{
  "arch": "vgg",
  "model": "CTC image transcriber",
  "dataset": "short English words printed on busy colour backdrops",
  "train_examples": 90422,
  "image_size": 64,
  "crop_scale_min": 1,
  "horizontal_flip": false,
  "translate": 0.06,
  "color_jitter": 0.1,
  "tokenizer": "char",
  "vocab_size": 30,
  "norm": "groupnorm",
  "hidden_act": "relu6",
  "weight_standardization": false,
  "padding_mode": "reflect",
  "depths": [3, 6, 6],
  "kernel_size": 3,
  "stem": "single",
  "widths": [80, 160, 320],
  "downsampling": "max",
  "init": "torch_default",
  "optimizer": "adamw",
  "learning_rate": 0.0022,
  "beta1": 0.9,
  "beta2": 0.999,
  "eps": 1e-08,
  "max_grad_norm": 3.0,
  "max_steps": 20200,
  "batch_size": 128,
  "epochs": 28.6,
  "lr_schedule": "linear",
  "final_lr_fraction": 0.01,
  "warmup_steps": 600,
  "weight_decay": 0.1
}
Rows from block 10 of a small CTC image transcriber, named by matrix and row number. Each number is 50 + 15 x the weight over its row's rms, rounded and kept within 0 to 99. All counts start at 0.
After each channel's rows are labels from the 100 images, of 14976, where the channel reaches its highest value: "strongest on" is what is common among them. Only what is clearly more common there than usual is listed. The data: short English words printed on busy colour backdrops. In brackets: how many of the 100.
# conv: 3x3 conv (model.blocks.10.conv.weight, 320x320x3x3, each kernel summed), inputs 0-79

conv.204:56 64 53 60 26 64 35 36 51 50 30 53 30 55 51 57 68 71 45 20 65 69 31 61 26 71 11 61 55 47 57 62 61 40 44 48 54 53 71 60 64 37 51 42 32 62 48 54 51 38 45 44 39 56 53 37 35 51 36 68 35 46 41 23 45 50 50 41 55 45 40 54 48 57 59 45 54 40 37 32
strongest on: the letter c (88); the letter w (47); word: cow (47); the letter t (46)

conv.193:64 34 72 60 52 67 69 25 69 29 70 65 72 44 77 78 79 70 61 75 80 63 35 63 71 43 46 52 35 98 63 62 68 67 82 41 23 35 53 25 57 62 49 56 38 55 51 56 57 61 59 57 24 51 70 53 55 60 58 42 53 57 60 38 60 39 54 59 64 70 49 58 64 69 63 57 60 63 49 57
strongest on: the letter s (99); the letter o (99); the letter h (81); the letter p (42)

conv.157:49 51 30 67 63 65 47 69 60 57 46 51 59 57 66 45 13 27 54 60 40 43 43 52 62 40 20 49 57 58 64 51 57 52 49 67 40 68 32 46 28 50 62 82 55 14 26 26 29 37 45 51 78 41 37 48 31 51 65 41 58 70 33 57 44 33 36 40 50 34 74 41 44 37 41 35 40 53 39 25
strongest on: the letter r (100); the letter e (69); the letter g (45); word: green (25)

conv.185:36 64 54 43 16 63 52 17 66 49 33 45 43 69 56 51 57 49 38 58 43 66 53 62 43 51 27 26 46 62 64 49 48 44 54 62 56 32 55 49 47 64 53 39 20 58 65 45 52 48 67 57 12 74 54 60 38 61 51 51 66 34 60 40 68 44 65 54 68 61 13 53 66 54 77 65 61 55 49 59
strongest on: the letter e (64); the letter b (33); the letter u (31); the letter y (28)

conv.222:42 39 47 69 41 66 38 48 49 48 59 29 30 68 66 52 28 45 47 53 66 46 52 31 46 51 61 59 56 45 65 29 28 63 48 49 91 64 49 38 44 48 54 50 43 48 46 48 51 36 41 48 46 37 38 30 51 41 26 32 37 37 31 46 35 52 34 35 47 27 51 39 34 43 45 28 40 47 33 39
strongest on: the letter r (93); the letter i (51); the letter w (29); word: wire (29)

conv.277:54 54 61 65 44 66 56 22 53 38 71 54 31 46 55 48 54 47 46 32 82 48 35 43 67 53 29 66 25 46 82 48 51 56 41 93 29 35 40 53 35 17 72 41 33 44 69 57 46 16 33 47 64 46 30 40 85 36 62 37 50 64 34 21 37 32 21 30 22 39 44 38 32 42 34 35 34 42 30 40
strongest on: the letter c (80); the letter h (63); the letter u (45); the letter w (32)

conv.134:45 63 15 51 52 47 28 52 31 58 15 43 32 26 32 29 24 22 64 41 36 33 40 25 31 40 51 54 50 40 22 40 45 38 31 34 29 36 28 39 43 17 52 27 49 52 37 51 13 51 50 30 48 26 33 54 57 48 35 52 34 35 52 21 47 43 44 39 46 49 44 30 50 36 50 39 30 34 39 36
strongest on: the letter e (90); the letter s (52); the letter u (44); the letter b (36)

conv.30:54 42 53 49 47 53 48 61 28 61 52 41 55 71 59 53 46 45 42 71 79 41 57 30 40 79 60 53 65 61 60 40 43 61 58 62 57 39 49 28 61 70 59 34 70 44 56 55 66 38 57 57 66 45 60 51 33 63 51 62 55 66 46 65 52 62 38 52 64 43 41 46 57 50 65 56 61 56 51 68
strongest on: the letter r (69); the letter d (52); the letter m (48); the letter u (46)

conv.311:48 61 64 46 56 50 57 59 28 59 50 44 60 51 50 53 52 40 60 43 64 65 46 52 29 46 58 49 54 76 48 52 51 78 54 69 38 84 52 47 54 40 47 44 34 47 54 47 50 21 42 27 39 32 44 45 47 47 57 34 39 53 43 28 42 31 42 27 32 45 00 28 44 43 43 37 26 57 45 51
strongest on: the letter c (69); the letter k (66); the letter h (32); the letter u (29)

conv.175:44 37 50 53 28 48 60 25 43 26 28 41 45 27 46 59 54 50 48 55 29 56 28 49 49 50 12 52 29 69 60 46 49 50 62 22 70 32 42 44 74 47 20 48 19 63 67 40 43 57 57 38 16 46 86 69 40 41 44 31 57 38 84 20 62 33 67 66 45 89 36 45 57 60 47 68 54 68 60 68
strongest on: the letter o (100); the letter c (99); word: coat (26); word: corn (26)

conv.304:53 43 56 13 38 55 41 49 45 43 36 53 30 53 47 60 48 39 56 14 36 41 35 39 32 37 12 50 42 35 58 51 49 53 34 40 22 45 50 49 53 42 62 54 39 62 40 52 40 64 65 39 36 40 52 61 38 59 48 59 27 51 64 46 59 41 70 67 54 62 56 56 57 54 42 61 58 45 61 65
strongest on: the letter o (67); the letter l (61); the letter u (30)

conv.294:58 61 51 38 57 55 47 92 49 67 51 53 62 56 45 52 73 68 61 43 59 69 47 53 48 48 44 47 70 75 23 58 52 57 57 45 54 99 62 57 60 69 42 56 79 60 38 70 49 54 50 52 63 45 58 50 77 57 57 49 55 75 48 68 49 71 56 53 58 48 48 50 51 62 62 46 58 63 54 53
strongest on: the letter r (55); the letter y (25)

conv.286:48 62 48 55 47 60 24 52 38 50 24 44 66 61 58 57 59 56 13 47 39 70 60 45 27 60 36 60 55 69 53 44 37 51 58 34 66 59 61 49 30 54 54 31 53 53 49 49 28 23 54 41 45 39 34 45 37 52 37 42 47 54 37 36 50 39 48 31 55 32 36 44 52 36 47 46 47 43 32 40
strongest on: the letter s (87); the letter a (72); the letter n (55); the letter d (41)